Rows from block 6, named by matrix and row number. Rows with one number belong to one channel. Each number is 128 + 24 x the weight over its row's rms, rounded and kept within 0 to 255. All counts start at 0. After the name is the row's rms in percent of the matrix's.
# convs1: first pointwise conv (model.blocks.6.convs.1.weight, 240x240x1), inputs 120-239
# convs3: second pointwise conv (model.blocks.6.convs.3.weight, 240x240x1, transposed), outputs 120-239
convs1.109 096 [109  82 149 135 151 134 156 129 139 134 130 115 144 103 154 131 147 121 117 127 173 115  99 132 151 113 188 109 153 114 144 102 160 134 123 114 126  85 106 113 112 156 151 100  71 162 131 139 172 163 119 120  97  78 118 113 144 120 108 108 117 123 155 150 130 129 146  97 110 151 157 134 122 152 142 197 110 125 117 140  89 134 129 148  99 132 126  66 150  85  83 120 140 137 103 110 141 164 140 112 168 148 140 113 130 131  99 102 173 137 141 154 120 145 141  95 137 107 148 147]
convs3.109 085 [115 135 118 141 146 154 140 130 142 124 179 116 149 151 114 144 141 124 152 140 129 152 166  92 154 152 129 126 156 133 175 125 158  90  90 130 128 128 147 117 115 147 124 138 116 134  99 109 124  85 118 170 119 136 100 107 132 142 142 130 113 125 124 134 116 121 146 163 107  95 139 113 132 106 137 134 139 103 169 136 103 122 167 156 100 128 185 147  90 143 118 129 125 154 137 102 100 118 158 145  74 145 162 178 112 128 137 140 162  90 101 135 148 129 127 119 125 138 114  98]
convs1.110 097 [131  98  78 180 130 155 146 133 155 159 118 106 143 131 129 119 190 151  84 168 126 173 133 157 126 119 139 130 157 136 104  94 126 109 117  97 138 123  94 110 142 138 127 136 122  94 108 145 149 162 100 121 115 159  85 127 120 124 155 152 117 163 142 103 171  95 152 107 170 114 140 139 112 104 127  97 129 116 111 147 173 130  87 166 121 133 126  93 113 182 224 162 151 113 113 141 122 116 125 142 134 149 117 144 159 146 151 121  90 156 132 146 123 122  98 128 135 118 126 122]
convs3.110 090 [108  80 127 133 101 103 191 144 117 138 129 149 137 104 150 127 109 158 156 148 111 107 164 115 124 115  98 147 103 133 134 142 103 125 149 144 113  88 149 152 174 122 111 132 116 112 117 158 118 156 131 117 126 119 132 140 140 118 152 130 161 141 125 131 134 156 147 162  49 151 124 130 106 152 131 129 124 188 139 142 130 120 106 152 131 108 147 138 133 107 115 137  94 141 175 149 143 138  83 119 110 113 165 129 140 144 125 123 120  79 118  96 145 163 113  98 175 127 134 170]
convs1.111 112 [112 137 113 135 124 160 164 113 123 158 117  98 110 133 160 120 136 145 112 143 132 112 123 182 139 174 112 123 117 127 120 124 157 133 121 150 108 103 120 141 128 137 117 101  96 174 150 132 144 149 131 113 186 102 142 102  89 137 132 138 102 106 155 144 148 143 167 114  83 144  98 139 131 150 177 164 146 113 148 111  99 135 148 118 105 150 132  74 102 102 123  76 135  67 128 111 128 135 178 130 141 127 155 123 135 102 104 113 141 136 174 177 122 132 129 116 148  98 146 137]
convs3.111 105 [126 147  97 107 121 165  95 119 107 110 135 175 154  91 112  90 124 158 137  87  70  98 150 100  96 117  95  93 117 115 128 127 139 111 156 140  97 142 108 135 137 149 124  89 112 166  92 102 116 156 167 102  84 107 143 121 140 100 111 109 146 123 103  96 103 106 162 135  92 126 119 159  86 142 111 114 124 101 109 123 129 136 107 141 144 106 108 129 102  88 135 111 113 141 118 151 111  84  89 143 118 118 110 112 111 136 126  94 118 163 126 151 104 104 100  64 169  87 148 135]
convs1.112 101 [ 98 108 118 157 121 155 177 170 126 139 113  98 107 154 158 104 121 130 169  70 137 135 149 117 161 131 143 106 134 116 142 135 164 102 122 126 126 127 129  82 112 137 113  90 126 149  92 155 193 121 159 123 119 119 139 109 120 118 115  98 140 141 149 140 141 124 137 149 129 151 176 170 119 127 131 164 154 130 101 130  87 145 116 145 109 162 123 157 172 115 143 143  98 144 167 156 117 161 148 139 156 136 142 120 141 172 132 116 161 138 103 140  98 135 143 136 109 105 134 112]
convs3.112 109 [131 132 116 120  92 113 132 125 124 135 162 129 144 131 138 154 164 146 134 102 107 118 134 120  87 145 112 147  87 110 139 120 128 146 119 140 119  98 128 121 145 124  98 129 109 169  94 133 111 118 139 171 129 125 144 130 141 165 100 127 119 112  84  98 129 134 158 122 133 116 108 120 131 158 108 115 112 146 159 144 105 123 158  99 106 140 110 121  80 135  90  95 137 154 128  93  64 126  91  92 130 142 160 144  80 116 103 112 113 148 135 171 100 135 117 122 130 103 158  65]
convs1.113 102 [ 89  96 105  83 145 149 123 104 160 122 136 137  96 107 111 144 154 109 122 165 143 136 135 155 193  94  96 126 138 130 136 124 165 109 110 172 107 123 145  99  97 107 141 151 154 118  62 127 124 127 105 150 125 100  78 158 115 106 151 108 103 129 156 127 133 107 134 126  98 113 117 126 107 103  96 134 143 109 124  96 113 124 129 134 131 123 148  96 117 138 141 154 117 150 133  89 113 132 158  76 156 165 172 133 130 151 153 167 127 151 129 100 108 141 147 155 148 139 139 144]
convs3.113 098 [126 159 119 129 117 113  98 112 158 120 111 100 167 138 131 129  80 112 102 142 179 120 112 156 136 149 116  92 159 108 129 107 119 124 154  99 142 140 141 140  67 129 126 118 169 120 139 123  89 120 140 132 128 149 127 102 128 116 125  97 140 109  24 138 106  99 115 116 140 100 117 145 144 140 110 129 124 133 137 116 141 104 171 134  68 109 146 141 136 125  93 127 164 148 127 159 142 116 113 128  81 141 124 145 137 150 145 136 133  84 130 116 104 110 117 120 101 134 126 109]
convs1.114 096 [117 127 166 167  87 135 147 141 105 128 141 146  85 121 171 186 133 149 121 160  95 136 114 126 119 133 175 134 124 136 139 139 176 115  79 169 147 126  94  83 108 184 142 100 171 130 127  94 195 125 144 142 158 117 113 127 169 117 112 140 101 109 175 103 110 113 134 148 142 137 135 139 115  97 155 174 149 115 102  98 105  97 124 144 124 123 155 168 109 134 145 157 114 160 108 115 160 142 122 171 148 121 133 159 118 130 129 164 132 112  95 145 104 115 156  80 135 126 123  97]
convs3.114 086 [120 108 135 109 113 167 153 130 150 124 119 156  82 136 134 110  99 131 104 112  90 165 166 141 123 147 120 132 133 129 112 121 112 126 164 122 133 145  90 114 148 125 142 164  98 169 145 134  65 157  82 121 109 141 128 124 131 126 133 160 133 113 135 123 127  81 202 144  81 134 145 126 119 118 114 135 103 119 174 141 108 100 112 151 115 127 118 147  98 117 196 115 162 117 120 166 176  90  67 105 152  58 121 121 119 132 127 156 147  83 179 114  91 114 149 104 122 147 139 121]
convs1.115 102 [116 137 142 138 104 151 144 117 165 132  83 145 117 168 111 110 115 102  98  79 166 113 152 145 119 144 173 130 141 156 109 155 145 131  82 103  96 152 128 145  88 130 132 124 103 124 171 140 126 125 128 116 159 112  89 139 113 152 116 113 136 107 169 145 109 164 124 135 137 163 150 116  86 109 131 105 113 124 128 141 173 121 136 144  99 146  94 132 110 137 149 161 157 109 164 143 134 142 105  88  91 174 146 170 180 137 159 114 111 106 155 144 104 112  85 155 156 132 152 105]
convs3.115 098 [169 116  99 132 114 117 149 127 103 111 134 125 121 147 107  81 138 182 138 152 181 125 121  73  99 144 105  94 137 175 129 150 150 175 157 143  93 134  97 179 115 132 131 103 127 110 119 136  79 143 120 132  91 106 119 122 148 173 131 103 145 126 126 120  94 120  80 122 105 127  93 129 156 140 129 102 141 126 116 115 120 113 159  93 121 128 127 130 127 120 124 112 135 169 144  99 130 141 156 106 130 155 139 160 131 112  97  85 142 102 157 132 150  98  96 102 132 116  97 135]
convs1.116 096 [112 124 124 169 120 132 112 194 134 107 156 118 112 131 137 123 161 102 182 117 153 112 104 104 139  81 120 120  79 138 114 114 146 128 130 143 161 162 162 125 131 154 137 190 161 146  99  99 111 141 131 111 108 119 147 152 123  83 152 140 121 134 144 131 138 109 148 126 138 158  85 152 125 121 133 127 159  99 124 121 105 163 144 117 121 138 142 156 135 118 106 144 118 180 121 134 135 129 180 135 148 146 156 133 128 127 118 159 104 124 120 109 141 133 145 124 157 131  96 170]
convs3.116 117 [144 136 175 151 136 104  96 156 148 172 124 144 124 166  95 159 168 127 138  94 165 127 132 150 147 113 154 141 132 157 122 154 132 146 160 158 143 106 165 129 129 140 146 108 129 125 148  99 138 142 134 145 173 149 148 143 128 122 164 151 130 156 152 149 162 137 134 145 150 160 133 110 135 138 128 154 156 143 141 173 140 196 126 130 122 123 160 168 149  86 113 156 110 130 116 118 100  86  93 130 126 134 161  98 164  88 117 156 178 108  94 143 125 131 143 121  65 158 158 120]
convs1.117 096 [123 134 138 159 138 153 119 131  98 144 148 108 133 106 115 161 111 144 122 126 116 167 129  98 136 122 120 163 102 117 118 134 154  93 115  64 138 150  68 123 140 148 124 127 121 149 146 147 139 124 155 123  96 127 156 132  92 134 149 164 120 108 138 130 153 145 136 134 142 122 145 135 164 116 143 132 139 121 158 125 139 149  95 116 160 122 136  70  96 102 134  97 168 110  93 164 107 130 121 130 136 153 110 133 136 145 141 136 110 117 139 135 158 132 123 149  86 113 105 126]
convs3.117 103 [108 147 102 135 177 141  75 123  98 101 141 111 111 138 104 135 134 147 164 131 138  76 125 138  89 166 146 110 135 115 102 137  83 143 144 146  91 100 122 134 142 114 112 127 122  92 122 109 101 119 168 129  86  96 132 115 160  92 114  98 112 123 143 103 102 167 154 155 124 111 109 167 115 154 138 102 124 131 123 126 115 156 111 132 112 138 130 122 136 141  94 102 113 131 125 125 135 118 119 131 132 133 117 101 103 128 118  94 103 126 136 108 126 148  92  79 156  94 137 132]
convs1.118 094 [107 152 155 102 132 114 130 246  86 129 142 121 167 131 110 148 127 133 134  94 165 111 131 157 105 101  92 113 159 135  94 141 146 105 142 183 111 102 139  83 119 162 169 110 112 152  98 130 174 102 120  68 160 113 109 154 126 142 106 111 137  92 155 158 131 133 128 115  82 141 113 137 118 117 135 135 152 103 141  92 138 113 153 118 154 140 145 138 156 100 104 119 121 124 104 140 162 117 107  78 124  99 103 147 144 114 142 159 114 142 142 113 150 129 144 119 132 112 104  91]
convs3.118 108 [138 111 140 132 143  47 119 105 171 148 149 150 141 145 191 156 106 113 120 151 109 154 109 127 155 179 132 162 132 163 119  98  79 175 155  85 173 141 147  92 140 125 114 133 130 141 133 144 144 169 161 123 150 178 148 111 161 140 116 117 126 113 118 122 131 103 133 148 139 112 120 116 187 125  96 169 126 130 132 128 130 116 166 134 107 129 151 134 111 104 113 152 132 122 146 134 107 143 105 146 145  79 123 141 151  94 116 155 133 104 123 137 146 138 156 131 134 140 125 113]
convs1.119 115 [ 83 114 142 146  85 136 130 116 119 128 109 123 110 155  92 121 172 107 138 136 157 131 131 118 144 117 153 131 120 192 121 110 178 143 124 152  81 132 158 123 131 120 114 118 103 160 119 137 124 137 135  94 158  97 117  90 138 103 127 149 140 105 163 133 121 152 133 112 105  97 134 141 121 152 154 150 176  72 118 123 135 119 138 166 156  94  98 110 161 116 100 123 140 167  98 161 180 101 127 135 151  95  92 112 135 124 114  97 149 104 144 151 102 139 175 125 168 121 140 140]
convs3.119 095 [151 114 139 170 126 143  97 147 136 138 110 134 187 136 134 120 184 136 192 143 168 111  95 136 136 120 143 154 103 114  94 146 130 149 181 152 134 103 102 144 123 110 166 174 150 141 122 140 115 149 130 151 143 139 140 143 147  94 139 126 172 147 103 146 141 116 133 125 140 121 118 137 110 149 143 132 153 112 104 125 135  78 139 169 139 156 131 121 133 110 135 140 116 170  89  92 137 124 112 162 123 120 135 145 138 110 160 109 153 162 146 127 101 111 124 156 142 146 152  95]
convs1.120 101 [103 119 112 105 144 142 127 122  99 121  84 126 143 130 130 145 141 162 143 138 114  80 111 168 167 118 128 164 145 124 120 128 147 157 123 153 127 109 166 139 135 155 162 111 121 113 163 122 108 129  82 148 156 132 126 101 108 113 106  86 168 117 166 114 134 161 146 161 124 151 116  62 147 133 117 150  99 139 103 133 127 127 162 160 159 114 124 165 102 125 154 174 152 158 121 102 125 134 133 162  98 156 137 141 154 198  82 119 121 112  95 149  95 115 115  98 143 162 104 112]
convs3.120 094 [ 90 111 124  94 132 141 132 126 102 118 138 106 182  99 113  98 166 116 110 158 142 141 117 148 125 148 126 136 145  92  98 127 127 112 148 121 119 128 138 122 128  94 103  96 109 127 146 118 126  82 103 115 114 113 102 130  68  81 127 141 159 135 117 121 129 163 147  87 127 115 131 157 112 133 137 109 122 208 115 100 115 129 143 107 135 135  96 117 137  98 122 110 164 150 103 148 134 130 159 167 122 129 143 105  93 111 108 117 140 101 130 127 129 108 134 155  87 117 123 124]
convs1.121 114 [ 82 118 132 142 109 144 156 121 143 139 110 123  93 174 110 139 150 121 134 111 153 108 107 152 108 112 159 148 122 164 100 128 178 129 122 141 104 130 141 137 127 132 131  97 129 148 130 133 160 156 129 101 122  62 117 109 127 128 109 151 115 111 155 150 141 130 147  81 106 142 134 169  96 138 144 129 159  92 123  98 113 128 156 159 105 141  85 149 148  78  94 116 114 156  77 155 144 141 141 122 158 147 119 106 149 128 132 109 131 132 132 158 107 143 210 100 159 106 126 139]
convs3.121 054 [131 112 117 164 127 141 114 146 100 118 158 134 117  66 144  99 142 136 142 142  90 113 161 153 145 149 106 158 150 116 128 171 107 140 125 167  87 187 137 132 159 130 110 140 121 116 106 104 117  65 103 137  76  99  90 106 107 112 156 137 154 174 146 120 112 137 153  48 123  88 101 131 148 145 153 107  90 126 101 137 128 135 146 120 107 121 116 107 119 160 162 157 115 146 136 111 159 133 114 136 138 131 118 132 124 132 134 133 167 139 119 135 136  91  89 153 145 110 121 108]
convs1.122 107 [133  90 147 154 132 123 104  99 169 145 162 109 112 120  91 121 128 120  85 147 124 110 115 108 201 131 112 104 157 149 103 169 126  93 129 146 126 113 128 168 126 143 125  97 125 128 127 125 135 135 112 150 139 112 109  71  95 169  92 142 133 138 110 139 139 162 132 115 147 122 138 113 129 124 150  95 120 118 111 133  83 153 140 150 114 137 129 152 109 130 108 117 153 130  95 158 136 129 138  89 130 140 100 176 109 124 114 125  66 126 143 164 137 168 132 142 128 115 138 136]
convs3.122 102 [114 136 129 122  89 146  98 115 140 137 134 125 119 113 121 115 139 122  93 118 162 169 121 109 125 130  92 145 148 158 142 104 139 111 139 118 136  93 109 151 136 160 128 117  94 120 177 126 104  99 131 110 120 138 130 110 124 152 142 131  75 112  88 113 123 101 123 110 121 126 107 192 164 117  95 136 120 115 163 136 127 175 109  86 133 115 125 135 140 207 131 138 175 144  63 144 124 122 102 102  79 143 116 124 107 143 129 158 150 182  92 105 173 120 110 135  96 121 106 137]
convs1.123 099 [111 114 143 115 145 144 131 132 105  97 112 176 137  90 114 142 149 155 146 143  93 142 105  91 107 124 126 116  87 175  97 119 161 143 149 143 135 142 120  88 119 125 109 137  96  99 125 158 102 142 132  79  83 123 110  93 111 104 129 123 119 130 139 124 125 126 131 154  81 116 133 156 108 102 116 161 160  92 147 103 138  87 128 153 104  97 133 118 134 165 123 105  75 128 134 123 130 123 128 102 112 121 116 158 157 113 142 146  84 129 131  63 110 124 180 139 116 119  89 140]
convs3.123 091 [123 157 111  86 129  29  92 122  97  96 145 100 102 155 135 128 154 117  81 150 107 147  82 175 107  96 134 129 127 119 134 116 157 116 133 113 106 111 115 168 125 143 143 105 134 127 187 145 134 140 142 147  98 103 115 131 134 135 110 140 132 127 107 112 115  74 122 152 137 118 127 131 141  55 134 106 102 137 173  96  81 143 127 146 130 114 129  93  90 126 110  82 141 128 140 136 116 126 166 107  98 133 115  84  87 174 136 107 106 145 152 128 141 103 136 110 163 123  86 110]
convs1.124 094 [121 104 154 130 134 161 150 163 160 131 122 110 171 114 111 179 157  91 180  95  96 111 127 176 144 108 148 114 113 105  90 119 134 135 135 145 102 113 113 161  77 102 146 103 125 120 101 127 129  97 126 104 164 124 121 122  92  81 143 130 107 142 123 180 146 125 131 133  96  90 127 162  57  97 112 148  97 161 104 159 114 143 129 129 144 129 135 117 123 129  91 158 116 134 128 125 156 176 145 101 122  84 122 111 138  75 112 124 101 117 153  97 172 175 103 107 122 130 132 142]
convs3.124 100 [104 115 131 138 100 161 136 121 139 135 132 137 146 143 164 143 168  94 130 100 132 117 152 162 146 143 100 131 128  93 128 100 122 116 148 103 151 119 133  78 117 104 127 128 139 148 128 112 146 144  92 159 149 156 122 116  97  87 111 104 190 110 127 128 125 152 151  71 111 107  97 144 127  99  82 141 142 117 145 131  88  90 118 146 107 154 117 111 100 123 143 143 104 154 119 132 150 129 170 136 143 111 115 185 136  89 123 101 120 179 158 136 123 106 122 126  68 136 119 106]
convs1.125 099 [138 128 127 131 178 117 167 116  98 117 102 158 157 189 100 142 132 146  84 150 124 131 168 132 115 140 112 139 156 154 107  85 114  86 129 135 144 145 107  87 101 162 109 118 105 129 135 138 152 150 140 166 121 106 125 131 131 107 149  98 121 171 137 122 137  98 140 133 118 115 134 175 134 113 110 144 111 129 121 151 102 126 113 114 112 128 144 141 142 143 159 131 152 109 107 139 131  56 115 138 119 123 107 166 111 140 156 119 111 134 137 155 108 121 122 116 141 102 143  76]
convs3.125 096 [140 157 121 124 178 142 150 110 144 127 163 107 107 109  99 103 121 137 101 117 146 188 109 139 135 148 113 147  91 146 150  95 176 147 138 101 143 189  86 132 126 135 143 140 143 120 139 147 145 130 154 130 130 142 128 116 158 148 117 120 135 116  69 122 121 111 173 121 127 105 115 106 154 113 109 127 115 111 174 106 119 127 188 112 140 143 115 126 109  88 100 130 142 106 150 116  80 135 145 152 138 133  86  86 104 115 105 121 124 125 146 102 124 150 115 140 143 115 173 142]
convs1.126 111 [107  92 116 149  89 156 132 122 132 140 112  96 104 132 118 132 149 111 121 134 162 157 125 152 158 151 138 139  98 144  72 153 152 130 113 143 110 128 149 138 122 125 121 133 117 155 156 150 162 125 144 115 115  93 125 107 112 133  92 167 126  79 166 137 159 139 188 115 102 178 145 150 113 123 103 161 134 102 112  69 101 143 178 137 114 141 123 125 138 115  92 108 106 151 108 147 140 154 138 132 158 156 146 141 127  98 159  87 133 174 106 161  97 104 184 122 141 125 146 131]
convs3.126 092 [ 65 108 114 130 141 133  98 118 123  96  95 103 134 140 105 123 153 112 154 148 120 131 110  88 136 153 131 122 124 130 143 136 104 133  91 121 111 103 105 145  77 159 110 114 105 113 162 120 120  99 135 143  93 109 133 103 127 143 131 102 111 117 141 131  94 125 125 100  88 111 114 138 123 139 126 108 120 178 142 113 146 101  88 133 133 102 143 135 157 123 105 118 170 149 131 118  99 140 115  66 106  81  74 159  85 132 102 147 134  83 172  95 105 121 118 191 138 109 165 131]
convs1.127 113 [ 84 119 129 106 147 110 156 130 115  98 118 134  86 100 122 116 164  88 151 100 117 109 102 118 107 150 108 172 131 171 121 111 139 109 110 139 112 133  81 110 114 119 137  96 123 144 148 134 167 150  64  82 106  97 123 122 102 132 132 114 163  92 158 145 126 108 122  87 131  99 160 137 155 130 137 112 143 108 102 173 132 104 157 118 117 133 131 142 149 126 145 161 146 125 108 152 140 128 114 124 157  85 154 138 111 144 118 112  67 156 156 158  93 151 110 125 174 140 124 164]
convs3.127 095 [177 109 139 118 109 172 143 112 155 123 165 140 103 153 158 119 189 132 124 131  88 147  46 146 129 134 127 139 132 134 125 102 117 141 112 115 156 135 135 118  84 116 115 118 122 169 116 123 143 154 131  95 149 156 113 111 145 105 128 122 128 109 122 117 122 112  94 132 123 111 126 195 119 147  99 145 113 120  85 135 116  82 136 121 123 186 102 141 118  75 134 130 117 145 117  95 118 108 117  69 130 150 119 124 148 151 112 154 143 136 117 110 116 154 127 143  86 132 101  90]
convs1.128 105 [ 97 164 109 123 104 141 124 109  97 150 142  77 109  79 103 158 141 115 132 159 146 132 112 124 149 125 139 124 100 123  80 147 126 112 125 103 116 101 141 161 137 108 143 125 149  97 115 131 150 141 133 133  76 103 119 118 147 165  86 124 134 141 108 128 120  92 119 114 104  85 122 108 147 156 120 125 162 105 170  95 119 144 122 138 146 139 101 114 158 149 129 137 123  91  95 203 137 127 128  96 170 102 105 129 108 121 115 143 138 170 114 155 113 115 150 100 199 101 105 154]
convs3.128 097 [168  88 136 140 117 100 140 140 112 125 103 128 145 121  85 115 126 129 118 146 163 130 131 133 129 114 114 147 138 136 131 144 163 120 108 137 114 134 181 132 156 125 115 112 142 139 148 110 110 166 107  97 134 103 123 144 134 104 157 135 102 132 132 146 136 175 136 107 134 137 134 124  71  90 150 119 132 176 103 129 187 150 147  77 154 135 139 115 114 118 139 148 126 143 135 201  99  98 167 104  85 119 126 105 144 129 145 134 145  94 106 177 144 102 139  77 159 154  99 168]
convs1.129 103 [116  89 113 157 106 137 135 132 160 165 155 119 118  98 141 126 166  76 121 134 148 118 153 104 124 140 137 105 144 137 112 112 129 115 119 114 153 133 151 114 176 133 163 164 127 128 133 121 143 129  97  85 106  84 113 155 107 122 163 145  89  82 139 122 134 119 129 112 128 104 138 142 111 109 149 134 145 119 140  83 114 119 105 144 139  78 185  63 114 145 116  70 170 129 111 146 171 101 145 105 110 121 115 124 112 143 139 119 143 146 131 114 127 167 163 143 139  93  97 126]
convs3.129 103 [116  86 109 111 112 104 164 103 115 113 124 126 147 118 144 138 134 112 126 111 108 153 103  79 108 114 111 147 105 107  98 119 142 132 131 129 107 146 130 117 105 116 167  91  72 125 130 117 143 122 136 159 111 109 119 101 137 119 106  96 130  98 131  97  99 167 152  83  96 109 104 143  93  66 114 111 108 157 153 121  74  89 119 158 133 126 125 127 120 130 132 101 118 115 138 120 108 120 127 167 140 110 129 121 101  97 111  95 103 131 155 159 116  81 106 203  92  92 128 120]
convs1.130 097 [108 149 118 180 152 131 128  95 133 137 130 139 127 140  99  90 148 140 126 104 116 185 164 130 128 134  99 146 176 160 159 134 111 125 120  94  97 159 147 140 160 185 122 108 131 125 105 132 105 101 164 174 127 125 164 124 137 108 156  54  74 140 137 162 139 149 107  95 133 114 136 142 117 122  82 155  95 176 129 134 113 180 118 110 127 157 114 193 119 126 105 137 133 123 131 118 131  73  84 123 131 137 129 101 100 128 152 125 112 141 158 101 101 128 128  86 150  90 138 102]
convs3.130 102 [ 97 166 156 131 113 136 113 122 166 148 142 131 163  70 114 127 131 138 114 139 104 103 120 136 129 119 113 186 148 149 112 103 132 165 139 112 166 188  97 167 114 147 151 147 119 134 131 114 127 112 158 163 137 160 137 127 161 127 124 148 179 116  87 127 149 130 164 131 127 115 158 128 192 146 129 152 155 108 175 154  93  87 124 146 165 149 136 140 133 124  53 135 162 116 129 141 119 104 122 114 111 118 167 145 112  85 138 134 118 101  83 140 128  97 148 148 128 127 117 144]
convs1.131 102 [116 100 131 130 133 143 105 129 162 120 121  97 104 138 114  69 156 121 169 150 111 102 143  72 164 172 132 124 133 173 107 127 149 125  84 131 118 102 173 163 159 101 111 120 167 112  82 131 128 160 128  98 120 128 148 119 144 132 160 125 109 126 109 165 124 111  87  89 129 102 150 125 133  80 129 125 135 180 122 154  96 110 147 174 108  86 144 135 161 123 108 148 163 139 114 133 105 140 146  58 123 141 182  96 110 107 134  99 129 141 151 103 111 174  94 115 181 164 135 148]
convs3.131 104 [ 67 136 131 137 151 147 108 141 126 122 145 108 112 127 149 118 183 112 146 108 101  99 123 135 165 132 153 112 116 115 130 128 146 109 115 114 144 153 105 121 152 114 100 141 109 116 170 115 135  89 124 138 139 137 123 150  95 155 117 146 137 143 138 159 137 167 138 154 123 124 144 122  98 146 148 119 125 144 128 114 165 135  65 150 123 178 143 106 179 125 171 138 144  85 113 148 143 156 147 116 149  94 138 164 147 157 127 146 124 113 109  93 170 149 153  99 144 158 137 153]
convs1.132 095 [105 105 158 154 174 134 132 114 145 150 128  79 102 140  87 126 102 131 114 147 181 159 170 123 148  82 103 127 117 145 130 109 151 129 119 111  75 106 121 139 130 116 111  88 101 144 134  97 181 173 136 161 136  96 103  99 120 126 144 108  97  91 132 140 165 148 139 111 143 138 134 131  76 124 126 115 142 113 121 102  72 114 107 117 166 147 177 125 131  98 100  97 132 138 124 120 122 143 147 137 147 124 135 131 144 145  86 114 109 174 121 167 170 150 130 116 102 127 139 125]
convs3.132 097 [119 150 131 133  95 146 140 145 136 160 138 115 108 112 133 134 140 153 138 129 136 105 146 128 149 118 127 155 133 157 179 134 100 145 125 147 145 166 140 159 120 133 136 146 117 129 141 143  90 112  92 140 141 149 118 159 187 145 142 127 125 160 115 144 163 119 120 171 108 150 146 120 127 136 142 155 149 113 164 153  84 106 120 121  94 149 165 153  98 147 132 163 208  99 139 132 128 107 128  95 178 159  96 147 125 159 148 149 127 156 124 123 117 102 137 130 125 134 158 153]
convs1.133 098 [104 106 153 102 161  99 105 112 113 128 158 101  95 136 192 122 140 125 136 155  85 153 127 116  59  93  92 126 124 105 120 169 132 156 164 128  81 151 149 139 101 161 130 102 132 141 159 113  85 110 135 115 173 157 116 119 144 133 113 111 115 134 148 128 127 130 181 146 110 112 146 100 100 150 142 111 107 138 103  93 168 131 117 133 138 181 162 153 109 152 134 154 132 115 144 124 130 119 153 111 117 140 107 138 110 120 144 171 142 122 162  75 161 132 118 126 123 103  93 169]
convs3.133 104 [119 135 158 123 156  76 132 115 172 135 114 133  97 134 107 140 126 131 123 128  93 133 140 120 136  96 141  96 135 179 114  89 167 111 140  95 163 111 147 149 147 154 156 126 140 133 123 114 100 142 163 171 149 172 134 117 161 187 105 121 148 107  92 129 134  66 146  91 115 136 135  82 128 156 111 147 129 132 126 132  79 139 154 136 128  96 154 132  86 140 126 109 157 148  93  92 145 101 160 139 161 120 121 110  84 152 154 128 113 167 132 145 118  78 148 148 165 132 127 124]
convs1.134 103 [ 84 124 132 131 110 138 164 133 110 136 134 136  88 178 124 128 162 124 104 110 142 136  94 151 109 120 172 156 143 143 102 131 172 107 108 131 112 131 133 135 128 127 129 112 122 150  99 125 172 139 130 122 149  76 100  96 163 139 133 152 114 107 160 146 154 114 142 119 102 141 160 158  88 106 145 113 135  94 119 117 138 140 153 150 116 143 115 147 166  69 102 115 112 168  74 140 147 126 144 143 176 111 130 104 123 124 136 131 132 127 122 157 113 120 186 118 154 109 111 115]
convs3.134 076 [137 141 147 158 131 120 104 151 135 137 130  84 129  94 111 102 139 194 178  86 118  87  98 116 116 126 149 116 130 127 125 146 118 125 109 157 119 125 115 126 134 158 143 129 113 139 137  87 143 140  99 176 141 132 148 134 132  98 137  97 161 126 131 118 116 149 141 129 142 159 125 111 114 176 128 146 146 152 153 185 139 147 145 167 124 173 148 174 136 134 104 146 153 150 117 120 161 115 102 165 116 113 123 140 171 101 109 130 137 162 126 130 120 135 140 149 118 120 105 152]
convs1.135 112 [ 82 112 125 152  99 165 131 122 136 113 131 111 109 157 132  83 147 146 146 122 151 151  92 111 153  93 152 181 142 173 106 136 129 146 132 140  78 151  87 117 113 175 146 132 160 175 120 116 155 130 127 117 130 108 164 110 133 132 143 162 124 127 172 149 168 118 166 142 155 139 150 140  99 164 144 117 133 117 125 127 141 129 117 149  76 165 107 114  96  86 107 119 152  98  90 165 138 162 137 139 169 136 152 111 151  80 127 112  96 130 148 160 125 157 158 138 115  91 156 168]
convs3.135 092 [123 143 149 151 165 112 126 144 153 154  89 130 140 144 136 120  86 169 122 137  93 137 116 181 136 132 144 100 133 154 118 102  89 105 166 130 139  77 147  85 126 149  96  78 127 109 146 116 144 102 166 112 130 148 143 148 129 129 137 166 156 141 125 140 150 125 106  99 107 139 160  83 148 150 131 140 111 112 158 145 123 148 130 153 119 158 131 132 109 110 178 135 142 106 123 121  87 128 111 185 150  96 157 122 127 113 153 139 120 123 148 130 122 122 127 134 128 141 103 135]
convs1.136 104 [132 118  91 147 142 132 129 126 164 134 125 137 114 144 116  65 129 132 146 114 163 143 148  88 117 139  67 147  99 119 164 136 127 122 143 111 145 130 126 133 107 136  99 119  97 162 104 121 149 143 137 120 175 109  91 132 110 187  89 147 139 149 126  98 186  92 107 135 133 114 103 127 143  98 142 148 107  88 145 138 117 147 123 176 111 103  97 105 175 117 131 146 137 131 159 152 134 124 106 143 135 141 124  99 144 112 137 102 170 134 129 133 121 137 101 142  95 121 164 109]
convs3.136 106 [164 122 125 131 107  95 126 138 114 120  90 164 109 171 123 107 162 123 102 145 157 127 142 181 125 120 126  94  79 106  95 138 126 157 174 131 102 122 137 144 108 124 135 148 114 122 126  93 148  95  99 116 114 108 136 136 144 128 128 128 108 130  98 128 119 123 114 133 151 101 122 104 137 164 128 103 124 161  94 108  95  88 108 123 161 199  98 107 134  96 158 121 127 150  94 154 136 116 120 107 105 182 118 154 103  91 105 139 140 115 113  92 150 141 123 141  83 138 128 146]
convs1.137 106 [112 125 137  98 128 113 143 116 150 123 107  95 152 105 111 133 150 125 102 122 137 110 158 161 150 119 123 112 154  74 166 129 153 143 139 106 107 100 125 142 113 118 140  75 100 119 140 117 115 150 118 126 150 134 152 112 139 146 114 132 158 126 154 130 171 153 135  91 105 113 117 103 104 162 172 134 107 146 127 131 159  77 114 139 154 130 106 130 154 116 137 119 144 137 124 128 131 146 154 123 171 145  63 117 135 160 109 110 155  85 128 164 173 146 135 118 115 113 127 124]
convs3.137 105 [125 133 118  94 131  97 136 104 141  99 149 102  72 135 158 110 142 110 109 131 126 175 114 131 136 120 182 149 145 113  93  95 138  81 130  98 149 129 136 176  73  99 134 152 151 155 155 139  82 132 135 148 117 138 113 122 111 123  92 137 123 108 101 119 112 144 109 161 119 103 123 165 135 118 120 117  94 124 116  91 158 123 162 142 165 142  85  95 129 104 145  87 162 130 122 145  98 141  98 103 165 149  99  55 142 126 135 105  98 145 145 138 144  68 124 183 148 114 131 143]